From a checkpoint of a small multi-label image tagger.
Training: adamw at rate 0.0014, 21100 steps.
Data: trained on patchworks of several textures, 111.8 epochs.
Rows from block 6, named by matrix and row number. Rows with one number belong to one channel. Each number is 500 + 25 x the weight over the matrix's rms, rounded and kept within 0 to 999. All counts start at 0. Numbers have three digits each.
# convs0: first 3x3 conv (model.blocks.6.convs.0.weight, 128x128x3x3), inputs 13-25, a 3x3 kernel for each
# convs1: second 3x3 conv (model.blocks.6.convs.1.weight, 128x128x3x3, transposed), outputs 13-25, a 3x3 kernel for each
convs0.28:466461459448460461439440459509520512512521514497508505479477471481486477486487480503504508515513519514506514469473473479487481477480478494504474504495455483485441506508516502498494491488496489525526499523533510515526515515485514512476497508484497502504494496505490498510508513512505510491489497487461463451473485473464493476449461454448475437419456429
convs1.28:507512508504519517504512516520525518520521520513518523490487480486483483485479481502496488494483480493481481468446440461440431475449440472458457463445433473456446493512508487499492503504498483529516488534520456502488480487489486499497489503502511494480496491477502494495482491482494516503514527514490512510478504512498514511488493494489497507490496505
convs0.29:506495507518506510497493495529516532534497529535509520480492492488492491496490497484486496491491493485489489471457465466470460481471483510512509529536534470481499483488488478485484493497481484457461497498473530540513488521489499529489493525503494508495489500504497508512479528513499529510502525508484475478474461476486485510517511519498475506513471491
convs1.29:479467465470470464489485474482487488481488490486495492516514523514511516513513516487493502494495491489488495521515533497504516501502503492478496488458479503482489520511522524497505515495497474448453481479489502507512534538538525529540535530549509499494514513509529528532536538533515518518512518528520483498519481504525504517486489499479468478490475471
convs0.30:498511509519527509507516507502497494496503511506513514535529526544535531545544529458471479465474486473485481502522520510517516501512514485500545481509552483502529476491464500514507491498483489477464518532494527530495510518524522519523518510507491494502495494497498506508504497499497503494480505479528539504539531498546518515499469483491504527505521498
convs1.30:521509513522507501526508510497503495499506503512514506510535526526545545529551546482440447448410418462425428502511510508526528501524523517512513520519515521522523487472458486469468488472477529514505521517514505515516523536543541555557555564576498493499497508493477489482489493495494505508481492524492495485497484473504495475486497500478496496498491496
convs0.31:475500520488529556499509521488484478475441488479470513508511526508507512509505481490488491502494494511507502506511501489500516488511526486478506492498512538537512487515515497506494504507496553538477542521475499498476490510520504496503485482493503487468494482482506499491493496501526520507502515527528526462530502441539492453454488490474513510501504537
convs1.31:510497480482481484481506497529524506516488454496435442462483492510520522505524509478499510495509517511503516534501510533496515537503513501495503511520498494497478517512497518515500489473456463455510507534556509528523447477467477478457495474479515487505485495514520519536477507525474505542482499537496506505485495498483487492540523507552520498552525507
convs0.32:505517525512494505503501502486497485485488498459451476468469475457479473439455460507518518513519516513514507537540530499518523495505514496496466512520522511510515504510499491501501459503500435446502453472470518515506463481482465494496479486471506511495519503498516498498490523511465501514470474494437450437423469437431459456482510508505523513504513506
convs1.32:476484490482493487490490494483476472496482491501506520504497495483474470467473480485489475509506490495500484489491486507508507540543547477471486508491495517488497504517500474495492483511500546532521505491475512519492521529537499521531451476474478499490516518502540509501492514526499513513480471457503496490489491494519533529564558560551534536554526520
convs0.33:500522505515513515508517511442467453459481461444473445494500499497501490485483485500509500498503500498501499470479482468487480461491484489477462511479447498478450506508495504515495499508497463492489473482484465486482496496511512501514498512510524542544496530532510538540504493496511488490522504509501463436492481466460466476442436467438448461460450468
convs1.33:504500499500490486488482487428440439436428434445441441480480487479478482480478485490489490501499500509512507539532533541533536538535539531522532523528530524526535459484482473493508490513520499511513491503497526511497514527522500499498492489493507506514494504516494505514479486499481487497486494487488498512484497511511515517553549556553542542559541529
convs0.34:503485500457452486460459478511502496482487494496500514507517505503513504505503499501498496499502495492494494495495487490484483494484485497496501503495519487482503502501495515512511506506507509492474490473505457448480481501483488493494492504498521479503508455507508458493519514501513499490498493481499493456501499467484501496474474463463475486459457481
convs1.34:458462459460467465451466470524518507510499494481477483499498497505505508515505509497495498500496499494496496521524531524524533524529531512529521501500498506501494477509504497534522512538530505494468485480456515469456554546530547541524533534520496510493504519496503512491501512507508524519503529514502502490505505502510516521482500495492495504499493506
convs0.35:509506500498501514491499507495494486492506489485493477512517528512522530510514521491489491476478479476474483506509501504508502505507501512511494518526512519509501511514499506513499492490478504520509498507515485499514528543526531541539515537528504502509500489503501497500456433458427394414465409430523503509524516506525512488516496496500495494478487475
convs1.35:511512511508512513508515514510516504511520511515524512543534533539531531533526528480473478477469475487474486515506506504500501504501503503500498510506504519511509501483484480478478482483482504497501494498501492501507461486470477499490473495489502500500498493497505494490458453472442424436454444457498511494500514501487504498515517516509511512512514513
convs0.36:501482475492486507493487506491477496477493504507502513495492502507500501519529516516512514513508509514510508493491495492488500481492510484448484506496515523519525545503519530498512532516514511517542489481514495475515477500511484493493492520509507490489481489512507508509505500502509485488499506489513504548493484526553509530494491496508515511509501492
convs1.36:471501494474514506471500502466495494492520536486521533473485496485505492487497478496498505500514504494507500506516531510512514503504505488485474502503499490501513409424476426491539483528535455463494475483516500514524538488466532485455518474471476515493495548532487516517497501503495498486489485485332395459389488566448526557528530500522514494517511515
convs0.37:535524512555541513564539521525532497529534499520516491516520522509513515496490494489492486495498491502500485491483504469475498475475503531504481525506483492477461506513497507509498495492502505512484530536507532539520479495492489507486471481504514510527504488525525523521500497496500496505477473495524533513517522518496494504492466457490473488505490496
convs1.37:527551543549562554538561550479488489466468476476478481496502487511517509511515512499496505497494503490484500493487471474473464464473466462466472476485484473473475476474494487483483509499503505529528504528537477494517497485464506488468499492486493509509501540534494521516515497498500497488506505498475514495516534525494509512536541552519517534535510523
convs0.38:497495487503481473538492470510505495497507504509491504489501500473486487474465479487482483526509505523502497506506487495492476513495489547547513437493494485476512516506476532535515534512505480486475484490483479474476472513513480521496499514480501514504498487497511490511488492505466477494505492476462484484455457493476487527494513498471493491508506503
convs1.38:512512502525511490505498490500540538474505520473476482487515511496511519487505506494505510486494504512501494492510516486497504472475485498515511480517505464486477503533535469509525434439439486492485487480471485466467498502509489502512528526532493508499525518496506494471494494499503505487494489490423544577406491539414398399489493488502505499512514501
convs0.39:483483483478464472465460475412416418423432423414436419500508502504507505509503506492495491495504496490494490439472488442462471443452468485488474502523492473505485496502487494499485488503495517526497526536513526527509499509504507511515515507513530536534516513522542536536502510510500502510507513522491492474489503473496503506540553538530542544525523532
convs1.39:487489487486490487481487490466457463449427441459435440513520522515520519515522521498495495500500503505511509487486483474471469474472473501501505503504500515516511484477492484485505503503521467533540468533538463476471465465468469475484477483496476491506483500518497508522505516525511526523511534529496506511484498511493496518525534551535533545554547547
convs0.40:493484505487489509436472473507528499534551490471507474528509509517516496501511498503513505513514509506505501516525525513520528492506503523533515531516524516503521502515518499521505483509500444496506488488505497471488527524526510513506509512476488492478527513491506507501519541528497517523494512511508500462506508490477483461505525507518545517493498502
convs1.40:506514511502500497499506503520514508516488499527514523479477461501488481497491482491497494502502501507516516521505496508506507479491497529519518535531514548534532519496489508498505521510522502505493500499499543529520475487470472470472456463463517522519519524535525520529483479479485492488498497494517535529540514515542507500518514512523528527534520523
convs0.41:491497491486497499474501484500480505489490495523507486501480495500490495502480488476499499479516511481507510483499521468513534479508518461526516529520480541517498438496509447512502456498479512502522494487498469472468513511501514482489492471514463491505510509506531512523500503503472489500451485492480503481526536479520490497470488505463512505487507501
convs1.41:518522493510509452504495460521517471509503458506509479504493446512506457495514467533514534527503515516499490511499468526519449523522464492513474519544489491507455491494486511495499528522543484491496486499507504500507512529487505509489505497479542541502546528495512519500500498479494512459506506479568551479554527511514533517495501508493502511496504511
convs0.42:497499494493505497501510503511502503509503500516510503491487484483477475478478473478477485478473484477474484500511504505513507501507499497484492486485482454479465544545542547553537538542524510500484493486490486479491487478476485466468493484486515511520505504515499499517532539531539544532535541541504497466509498471493480445495521524491508503485491490
convs1.42:503505504509506506511507506506515513515519513514513508517504509507497500498493489424407432412401419416409424514505505516513507517505500512515510501507503493500497435432416454460454449456457486495494493501497499507502525513515518508512516511520508508510506507507501505511525523531509516517505514501510509503501504503490490497476478476469467470460469470
convs0.43:501502491496498502507500494513491491504497503502500519480487490480485483482476490523510508515501500507494495520522513525525517522533526510495481499488474509485484544576554567607587552599576491509499496514499489508507517515521507513518508516521487482484483488484476491488555559564558559564559573572499499473519517483513508483511509507499486503481480511
convs1.43:490494491490491491489485486514520512519523516506518506497503494496496487498498487528519524521516522533523532505506495501505498497500501490500499493508496504516507433457465458485483446459456480489495497495492513488476557559571531533542514523526491481486484475482499487515548553549577584563572571547506500496515508503516511495517533533515527529524527526
convs0.44:495494493479483506492495505502504505489485494507501501538512523510497503492489489522577531563623578502556513519522517517515515526518512480504501481505500470475485448437447434433435438426437506507497510519520529527532525518540512511532514510511493487474492483474493498492518526532532530523535522518539559507519526517504503484492482491486505505490503502
convs1.44:513517507522528517508511501510510507520516518511510508457459471490495506491492508514562552556598581544582573519522526512513520501506519519517523534528529535528532461456458460451452457453454485476466505489483481473458524523530514510515507499495485484482476481481479480478471501477447484474471486489473488501490496496505501496494477464493473459475452447
convs0.45:493487488482484485474475483513511522518527521514517508505502493501499491503500497514521524509516515510509509522530527531531529517512511483491503475488493467462462506507510508515516517518521549554559518542548484508514480480459484489472498494497525538534541542549522530527488486474489498482490494486510529510517548531498536532489482485494489480482480486
convs1.45:510514513522525519520519515516524521525533529525529525508511512508509509510508513499503499499494498498499501536534538534530533535534535520528514522537528510529523492493495486500501491503500522517501519514493499525502456470492480478500492493509453455474474474484492488482511511528513519533514514521477499494510521513519526514518516508528528518527527511
convs0.46:563571564560576572558580572477527501488538510493518516484504497499516506483502496488491490493501492504503500541540543538537537528534533517519510510512500529528517501495498496497495490492491487474459488486472452446467481490480484498487470480464441450438427448443411435424486495488486502495486501500507508495503504490508511495471469453472483461489488462
convs1.46:470493480507525507506520502499506505489487489477475474498503518492502512504506516507508516498492499496490495519526523522531527531535530484491481486492487489503497472489485478500505497516526516518511505498492508504504491479487491482493497484493439430442445434437477455468501499499498496493499488477485491499481485497491499503518513514522513510533519521
convs0.47:501489484508491488501492481508484495495492498511508509493502510493499508513517530510515514497506503503513511482479515487472500488478504502498527498503530510531530517513530506498505512516517514485527509472499509484505480482478476486480481497503500501533494496524525512529485497495497500490490491494454471559463453530558526525485459468494501508509507498
convs1.47:493497488499515509491506516490503495507517519495511513504513507528534522530524516489486482497489485495488480503528521495516508484505494475484482491496480477474444442462473478522519485526518486477497501507496525529513494489492490477487487484496494505448509530482479495473460484498467478494486491520415440411471525494459520521504509515494486480514502494
convs0.48:503511492495503494500512512502518484499522504484529483501503483487493483483483469535535533527537536522538547491507491492503493488498494486475481489478489499500491381378377367370374388394410492491523490490497523508485540565549559581565562583606516518535517505527516513508512476496508489498490491494552551557560579592576574556500500494520515495482495485
convs1.48:487487483488483472495484477512520513517528520520529525509481479483465467475463454470480486479486496480495501494494497498489487502492483520523534519522533510504525517482461476431426485444430502496516517513518514493499540520541544537556567558571528531537525527527531530529495493481488491493518497502516506490520495490530511505478483485486505496488507502
convs0.49:491470457470461442463463445465458441487504501517520496518521508514510493516506492490491497499503506515518522511507510500499501513504513514508509498502512508517508488502491502504498499501498517503506527531528521522521458478455482484474455475447543503546496480512526500531476494501520518516530515526534543520536550519495537494501448454483463503520472487
convs1.49:532537529522533530525528524507485498482460457482479479516511506518512516508498508489495493485480477491479486511506529510499517515515520525521529500495506485491501500473502497458469505480504480496497471507510456477480507516510511520513518516526470489459492525496479513486507513533493501511488493513505509504502509514473495497496482494491480468491487469
convs0.50:508511503509506507490496501512507502505504518496519522531535541534537539540539535504505495511513503510510508512513511507510510503506506522513502514510504528527520489491478493498479465469462486481497509493505511503507483488480492489480481493482498490501490496503503509518504485491491485488493498514528489485511482486505496482513518510495500502492498506
convs1.50:505513511505513496507508496493512507499516511502517510489490482497499491485490486505519520508516513505517517512519519507510509503504507493492501497494501488479489490499500498511509500516518516520520491492488496482489498506493503509498497502497508500500503497499491483488480497493513518512531527520488501492496494486490503486492490498501493494520505499
convs0.51:509517521561543513547537528497505506511538528501512506503496484524525519530541537494498494484502485487504504472518504511559530498518510464471459490489466493477476479495506481472478476470483489490472531550515535547528494484464510522498490498504465478489512518496491491469495481489489482482504510552493509521513494503508490483472439457471447439460433482
convs1.51:457446463463469469487475489513500518522514516525522524490472476494488467488477455497499490495511480510511509474484478493489481495479487506518532507519522519520530497504487495496483463451483524519525515527529490451455477481495484477481501501504522512513498491514518496518493545544483538513449492478499510485483512502454474485474458479460417449485431445
convs0.52:510508507511525513506523506480472481479515506459461472512519511509499494498492485496506504492497504496506509490502513509513526504509521480486534507516560500533563507501498516512509507498498482451486401368420436385433481489496467478474478486483479485491529540543511522531502498498505513511510506505495479481504498517491494529457473459462476469429449460
convs1.52:513506503508502504507505517460471481475489491469484485495500494495500498490498499504510505502507497512511502468465471454458451441438431502502496460450459469448459484515514489520521499520519495419418529469452578556540504497494511501493506500498496499492498500500502497506491493494499489483489497492501499491493490479504495477484499507495515502498511509
convs0.53:519505518538516503522519524493470495465483483466497494513503512490484503497503521475491486493492491492493502534515522518502513523515526505495516508502508520514516519501511505488501506493520507498501521514492531519490491506512492509515504516518522505510529509503559536528503524507484498495461483469480482535474466528536529566493482508485544508465498510
convs1.53:506489496499470478519507514490487496499489490506503488505505495498504500507509505506499496512494507504503513467457451471467464471464456515506499500483473492478465482515510514525507504516495506502525494486500469486488481483481501506496509521515465482465478482473472483468495496500506483484519502504463471465511509484476486467514528527500505507487492490
convs0.54:432440444454454447465464455514519549510491509527500513504505499494503497495499513489489491499494505498492503460453471446433444473457461482483501476465495496504510495504502490502505499519502500504508498504509493516487490492494497476495490476479508496505502494491513498490499497495507511502491496509533528516515504510517522546518535551538547539550561541
convs1.54:470457458455456447450449452513526519521529532516525527506504495520523512512513511494494487496497496501503502469464463471470463477471472467457446454445430455441423453465474470489493479494503483495499491509512523507505508501482512507495512498490493484476482492481486497499509509527478482488461464454461493488488512506501518508449468474459467475465474480
convs0.55:484494487486495501490495494502493512489463476498484492496494495494491493493495496503505507503512509502511505487489492495499493494492496503493469493501473479471447504500497505514507516522513468467467504501486500500493503493502492493500496501503462452459457439448463454470493491497495491489487478469517509512506512502506511492532513512513487486528522514
convs1.55:481483484490494490491490486517525522521525523511517514458454448463466460463459460491493494503504501502503500518519516515513513507507509516523520518523525515522525495512505499510511499518511491507502504519512501519514477475471489490483484481481434424427436433421435423415523525524525528525523528525485474466491490480507512500506505505514513516522524524
convs0.56:442434452435436466442454464474465470467454461457448488497501498505502498497502498495489490501500492507500494519522500515527514493514510461445474449430485504494512503527506504525499501506495513536522526548535509513500492489492513501507505502490497495472498505480499499477502499501508496503508491503508520472534521498518516507529545544554578550526536534
convs1.56:457459468456449458463458472468474465468469475469471472510506502505498501500500496493495497494493502496498507450447435449446439460452441509527532498531528516530521485469486484482488503496501495534535474506508459463465526526515530534524507513505489493493489502508492498512522521535529522530546539542481504516493494500506507518497518516496515519497504500
convs0.57:500503479500498470489504486501491484511516497499499502496455466529503505531519526513518520501495489512495495509504492502531497485503494454497474485521486453469497494465512501503513503476503472461465482464479479510506501503515515522541508521534498475475503510470489476476510492495518525512510542530514500469509523495490501554534513520523487497530505503
convs1.57:520502510489434465500476490524507514520468507538521525490504503493487482509497485512522510525521507514508509481467474480453473500477478479483472486493483502507505492516532488499527504504514527476492538514517530524512521518546505491509509493497512518517493481502482482496490512511515522533507509532444488478489545530484514497510496482515482498497458466
convs0.58:505501487490493480469495483503509524498501503497509514498487496508476493513474496505497502512503498507496501498501486513521486479493464519522533506514504470450459525519503531515481476485481467458495472477498495499504495504498505478484475501502502519536516510512494482469487491472519500502489514519495511507508511494515490465497509504508508512497471492
convs1.58:473449485478505517521522520474461456497510501511526529498509513505524512499522523508508493514536510517533517478469495508506501519513501483478478496517500508530517472449438473520504468537571487449472484468462523505489512505514480471460455448441497494476485520505489542540514490486502499509480510509461398388478522496463525533507526529480515509482483493
convs0.59:453469495454483498455469491482493504457470495501489495494486502498502512482498495503503494503506501499497492476479489485485485483470467513499501510508520489503517500505495522532504498507479501513509504509501437456462468483495485505495485515468504490504509500502492467492486500502487497502475482490524518485513511510501508486488495503502519533528507480
convs1.59:480472462476478459446470451509526531511512527497501510494504498524523524516525523485495492509518504514525515513518530513514528509510524467495496476506496474493497480503491475520508474525516478486483487489483514513487518502483521504498525505500480478459456461456450438447511524528522535523520532515473496508489498488491506490482462459486455461475450453
convs0.60:458479441475476450470490471520520526514525520503520503493499491484496475477487477501503503504507508503502499485497491483501494475488485515521520511511513504495488507514516516510508506491502510494497506502500512513500488489473485491477478484482489494500493500490494505499497512510499514500497511495482470471496505491492494494476474478470467463469476480
convs1.60:537545545542547540539540536510506501510501496509504500501507506508511511510509506505487491498485486490481483494509506508522513509517509484477479472455459447444445512519512503510504502519517484507490493513496480488482517521514509521514510520519472480473490498483492496473478483489486496496523531516494499505505499496515512498522506502528505506535517514
convs0.61:487480482474465472469462473498476488496484491492510509497502498499504496500498494505507503503503497510506505527530533517515525521515525492483486480476477475479477507498500505511506503498500505500503487521509473497477493494483485487485504504500511518503467472475451452455504492497511501500520517502525513483504512502489507509485483488475491488493501492
convs1.61:477478481477478473475477472488487480491489481479484483496504501503512513498508510497500495505502502506506504518529531526537536523530532500480483490486486494483485494504496491513509488513510515528516509514507507517514517531532509521522502513518481479480472474475483479472477484477491501481505503475508495486495495495504500497465466460483475471486472468
convs0.62:524523511524513508519506513494487500500497504502502512530536525540546534527536519432406416415402414405408422495494497496491490503503500510494498527507493515514515469476463475480461469468436497518497522522499514498471474467473476470461478475465509506519497493488499492490475489474487500493473490493535537517554548550551541542483462447476482473474487483
convs1.62:508499493512504500515505501486476475487477478487490495562559556548554552547552559418375398401332353421355368485480484497496495503510501490495494497498489498490484521512516515516516532525525500511509507519516499511511502518506498516501507522508512518523514511513503503506536508500540516523531509518474494498485489505499490504499502495491485486491488487
convs0.63:470461474463471469470467475530518526511495507500489490493499497500506497495513502510505504506509504505503501495498487496493480493482475493509466523530479501492460498504498512515508505507500471467460490494479499521513476479497490499506481487506459463453466468445474459448464475471473480484467472470470499498495531511480533509544526545546513544540525530
convs1.63:496487493506500501489489491500508505503505511500507520499508504508509508502510512475486479492488489495498496496501506498510519496515525494497491493508507496513518478460462483484487493497497496498494498507505502501500491512517514519520499509514483460465467452459450427443481503508485512516494515510468480480494502505513523524488483488507508506527524515
convs0.64:489497496494497510486504504518517506525518521522518520461436464434417432463436468476470483463447460481464482509509500520522515508507506505501503497498523514524532502509486510514487480480452501515504500505498500506499539549548552547550543550562503489499494483497496495499495517503512511517518513525550520497540524507535519522493497485511508501490506477
convs1.64:506508496499506491510516501506496496502495500513505516422414401411414402401410404521509506511496490515504506488485488467469473464470476468462462454452449453441442450477483475495491492514504499501502495486483502483484489492480505512502505524517529516513519515512514513519481478497488495501481492501507515507518510503509496485494498499492497485493488480
convs0.65:523502481498515486504532500507494464503489438507509481506502507494489506499491500497495511493491503494494496502491504500477495511499499493469488538519501515526507509522505498517512467499507486512527497493532487488499505495495528504490543531513519499512503492523498492509474505511481502520493511496479499524495513507517505501516508503537521505476521520
convs1.65:488506537482463509500468483515538559501519537473508532480485488527503498503497490486500485496499507494495520505512505502524515497502499508514517465511528413458500473487495497488511514523490525494497524501492503521519466451448502487480488491506457429450503460448538498451514495468492514497487487482484512506492505504489478483439495531450478507438463483
convs0.66:522507518508512519506498507524509510509501489496496481514517512509511503517512505498498503505503504496496499537532529533526529527520525504506535492502529530532537508507508520527521513509502483491472502510494525529521477484486488484472506493495485495497486502487465491488523520518527529532534524523483485513489490498532516520499517510511536505516508480
convs1.66:508508506519526523524526525485490498482488502481489501522537541518535538511525533523521517530521510531525519490492505496502509506513519476464464468473476459467477483480490482501507503517510528533535509504506484488503504495500521517520501494504489484507499497517503513526513510507537533526539538517459503493469501514485507504468475473476474473469461457
convs0.67:472491495483453479486469479485504503503485499529504508476477494494485487502482468500500500504496499495480492518502494510486496515473489536527488547531521498491489501509495513505489510514503522511511485491489500461473443461475438454473431424445508501503516489515531476501504505511505519506496458460499489497486490508466445479482513505497505513490496499
convs1.67:501491520485483517484487499492477499510489497528510506515513515524521529523530540501497500503508511502510515497501513514511523514518525473486487484485491495491497497524530482493521491525514474419480495484494488466474525490503521503490535516513504497502496487490500496484478491493512518516511532517457514506497522537500499506498508511485509506480498488
convs0.68:442455453460475461457447447439455442467483482459481465506504502501502498502509508501498498495490487485479479476493498464473472463456465493525483554567499526532493501505490515509500512496497527518510528525524538525526507501507504489491501486492487497484475481475481468470482482507487484494478488490532512481503499479499503509405413423446448426439452437
convs1.68:520539546511526534511525542466477467470481473480476469506497501504501502501502497508506504515503509509513512461456459461461466462467469528518508516513496508498493470462462454475483470497497507519518491514533495504518515513509540541529529535526470462466472462459475465466479486494500494508509510519482495506507511521509517519453464457456463471465451450
convs0.69:478493496470508518478494502490477489485466449463480472527539529535539516527525499477484483480490488461481480500508501495505499497509511517525545535534563532546551486502470499504471474473449500528517511538511512527487457466478457472466404456421510506493485482482473478467480497491510508511480496471534524500553542496560559518508542502541532503505519509
convs1.69:505503502521520517520522509448451464452452468474461466538519511536527519528527525506516504511502506499508504513506519520515520500503498469486495478484486488479480491498519541542555535550560500502489489507503497495492512472479471440454480461489521506520520515520530520530497516526487532532508536510513512519518497498521509504524482508505453491489451495
convs0.70:514497502502487503513498503472470455478484462479482471502505501501502497502504496501505499507507500504508497437457469437449464443445456512511532504494529488497522513515497515511496488487482517525509511505502504495498457469457474478487466466483460482507461461507461459482501497483514511507503514496542527505535530511518503495538550547546556548551557518
convs1.70:487463468492476481499487495512513513514511510521526524483493488485488486481488484491494493489494494478487494497492485485484480479481479503510515501511516508520524500517522502533527503528529486514529496517534517514512471482514496499518512518536508499518504496520500482500494512517482512516484506500473508484520539519510525517509516523514510519525512522
convs0.71:521532518529543520526541527464477462469494478474477467504507503514514511514505508504501506501499500502498506502507498493488487482462477498487514513507533527506518500507501513516510495496488489468453484441441502485494508501496512513501515512505489461489462434461494473488490503504484500492495492493517505487505488484509488494504508495477486485489493489
convs1.71:488500495496510502493514505488503488501504492503504495500508506501511506491503501500492512499497508507513520519508500501496493493493496539522523509491515523514535481492485501520518505521525497464438502463462508487500489487483486482485478475476504508498488489488492482491483505487497519497497525498500486487503493501507512527517525549518523547555550570
convs0.72:464478466476489481480488469483493496484494494484489487489489496480485495476485499507509501502508501498499494506509495510505495504499489505502479527513494494487463504510500512516503509512504505511495513518494505522507514505514508492502514508505502495497513501491484462473473482483478487486488495496545531504534526503507518502493489495486509498480489487
convs1.72:428417419445448449430442443493492496506497497510502503476473478473471475475474481492494492500500502496499498515519524512514520523530542513530532520531540524538549502481484496483478493487479492511515489492501503501495496501499496501495499506506521504518513493510516494513526525529518525530519525526491497494508513514508521523530536539532540541541547540
convs0.73:538534541548544550553538543459464456465470460456465456511505509499501504510512506505505507507504510508505504526530538542553550527535533495471462489475468488473458522511507503502506502504507459471443449464448484500484512501507480487484487498502511516513514529526516535531520516515494502495505513494514511515530515502545528500454470446461483483432473461
convs1.73:512523517531539535545558556482495485487495483490491489496494492490493496485491492488489487487488483491493491485493499505509510497502506483483468474487478469468465483493499498510523502515520538519492533519496526527518510506515522519526510503516507511510515518520514511508514508507500506500483488478484488485505510520520520523491492489482491491475480479
convs0.74:453444421449453444435456447512508522503489509517505527517514513520514513510509517502504502503502502502500497525528521537538541518522526515499507490474493503502540507518512530534513500502492493520524523544544506527523481475483493491483491490479500505505512516518518521517512506500518516501504502495518499500511516512499523522507519497510502516524505512
convs1.74:478498491480492489472477482497511508514517520520527524526531520528530524519526526496508506497500507490492496474470474461455462470462478492488504484481489488484489484486486482487481508513506534549555516529530497490494466480488465477482471474483522515510524522523512512520507496518519511519529531529490497511490490500508508513483473477465448459491478468
convs0.75:511488503524520463511484452520491520508486513535514514482478489499489481507490490485498482499500478486490469520516481522509464525498454512520488484506490469486488501533446518550465458500416508478487524519511483461443493512516493494485460476450501469516468458500532500515456463472498497508464472482501497444501517442501520445526515492507496455510477489
convs1.75:498512493490495485497498500482499502483492494498501499463510529493529535518534544486508498485500499482495500530529515521524521526530529504530526511542546502523526496493539470509541517535556549420459539504501517484499520515482542530491545505499543521509503511510497499488484486495489519536523530552451517555500516539547537541470513511496502509520515511
convs0.76:492481471482482479468466472472446456443441457462454465501502488506492479506495479505509506503507500498500485450463441483497480451477473545524444563527454503483452468482486488497492490490494456467500496480472482488472481482489488496510480499512511510524538525522530520516505515505475495500497491485486521489512540521472509499496487484496481504483472496
convs1.76:472477482480489499487494503513485467509476454511485474523500498514492486515490486508512507500505508500503515526506506529509499518500490559552535575547532538530526504502468521510489511504489470470469478480473475479460455470484423447463455464476496501494498483480482476480524517509507510496496490484541539528560526523522505501507488469510490472505488478
convs0.77:518498493495492479483473461493503487511513493513502518510511521529527524527527529491503481495505484483499483473487493472484483470476474492495480505494487504501506565579595590602590587603590503509501489481494483475486521540538527551538529561558493507520517515526524523535531529556552556568566569570495504520488479506480475466497513484511502474505503501
convs1.77:488485490497497498494488504516520513516508499500474468540556528543563542535548535531532530535533531538535540538531523532531530538531536501480465496481470492473486417408407419413414388383405485473486512486500527499520495500503491516504489505484504503503497498491491490484440449443440443426433445428501488468490475480475470512505503508514511526516517513
convs0.78:498499499509508504494503492509503501509496508510502515517508499523515511521527519489500478493505486488499479515515514509512516509514513508500505499508522488499504512507504516511510504498495491491505490484503494501499496497484494510491510522495491497496490486497510508514437443439447457469459468465491496507495514516504507495498471488500485488521501498
convs1.78:496488484503499487511502496484507509496515512505521516479496496492503507492507508535541536542541542541543532482487500488499507505510508522515505525513507517511508465456465474476487487491508504499485482482468490486477543524510516491484519491486502496486502517496504516495510518509484513501479504500498479471515495480522517498496493498517504506518504505
convs0.79:489507503496498483514520507518521517508513503502494511501492515510494510511501522496507510497517516493515516499504527490489502513504521535517521534515534514539539514507526505504525515521535526505515531496500524503509513492508503497490518512508499507511510504507522501520495501502491498499511500479518510586521490563573524547513510492511511498498494506
convs1.79:492497487511517504501505500503506498514518510494503499497502479514514497496496493505506492516512497507501481513514491505506490475488484500515516511524504499497467483508469529547486492486453495496488502516494490496464476486511480490506505518533500512456509527474454471459500501501510508511510511518466490403524554445430453419510502520487479498501495504
convs0.80:484488495485490495493504505499513509499500497495494487452452484460448466472443464470438447450419423458423422488485477495483489497489490493469469475443463469464483493547511559586562531571542484492494502500500492495496467469470483488495475478488501491516496492493507505510499531520524551534493526532518510498518510492508501492484517498498501486492504482
convs1.80:500507504503507505506510510509514517509517520503508517444455450461471460466467452412371397385351372424372392508511501503510504497500499502503508499506503498505499431450445464489480459477478491490490495497496502503505536525523511504500496491494498494489498492490492492502470485468510526498509524496501512506501500492497503490504520512513516519521526529
convs0.81:480484472436454440439439447460443424476494466488484472507505516506508509501504514508504500510510513501507509481482476471486479467484482486501495501529499491508518502498495502501497498497506462454473471481486438458489524508504530526520510520521486489484495466489485483484500503486493492488493472488521499471534521503513527531553559526574587557545545526
convs1.81:475482473476472465451451452475474470467475471460461463513532519522536530520535525506505504513509506513509514488484492475477480470471474499475472502502495505506500489482481477505495494504495528504483502482469501502492502497492500498493492502488452439464427442425461447434518512509520515500513520497486503510501504504506503498466458489478475506510513538
convs0.82:501488505498497497508510515489488482493477473495494495502499498496497491503499505495517500508530510503528507516510503520515497522521508515523517551534534549522520536526513534527527519510516483479482491471507492477522480482491488490501520516501484491503510518518491500493492493511498497504500502489516538537521530513512531523516493494499493525477501512
convs1.82:490489500494496506495501506521518502520521505522522507542538542541532538544533531510504517512501507516499508511507504513505501523521512526517522516513512509509511507489491503490499485480496504489502478481490486499501525514512502503496487480479480492501494497501505516514497499522499505511491502501486484487497495503485486496473483499483499513485492503
convs0.83:493506508507528519502539515524531522523531525496517504526513497525510498520524515490498492503505498506504492489526512490519520471513512512531507495498507466482485498505499496508497483504473461512496522538496515516497520533502508521493494503498505535503523517507501511509527519507494520526495512513502501478498475469457497487489508517537518519521517524
convs1.83:527535521542540530536542527494503505498491505504503514525526511537519513532530531482510494498508504499511511510522506530532520545544537484491482481493484472485486509517510499508505507534530521534546470495512446468487504500500503487501472467481526504505537534534522519523490493481479495479489497476539539537556522538531517523499495502517512519525501503
convs0.84:503507492514484484508472460494473485474420448497453426527537531519538529505494480502488510505474498517496514518534537519542537499500484533530521526533526540546537522493515500485501520508510492462450538523487557535499522503508497518504505505496516498515483450480501472497545535525515529531543520493549538551535528536551554555491479510493491473509464462
convs1.84:532518524507501526533504514509478503479446492495488494494500517510521534511521538512514507508497484495482477466450457442427454444437460506512485512526503490508506463479464486508539491518530511519559487508553481483519554536562537528553510530542501488490472467488472470486439467439487499496501509507421475468441528534432494512479489521526506511512506494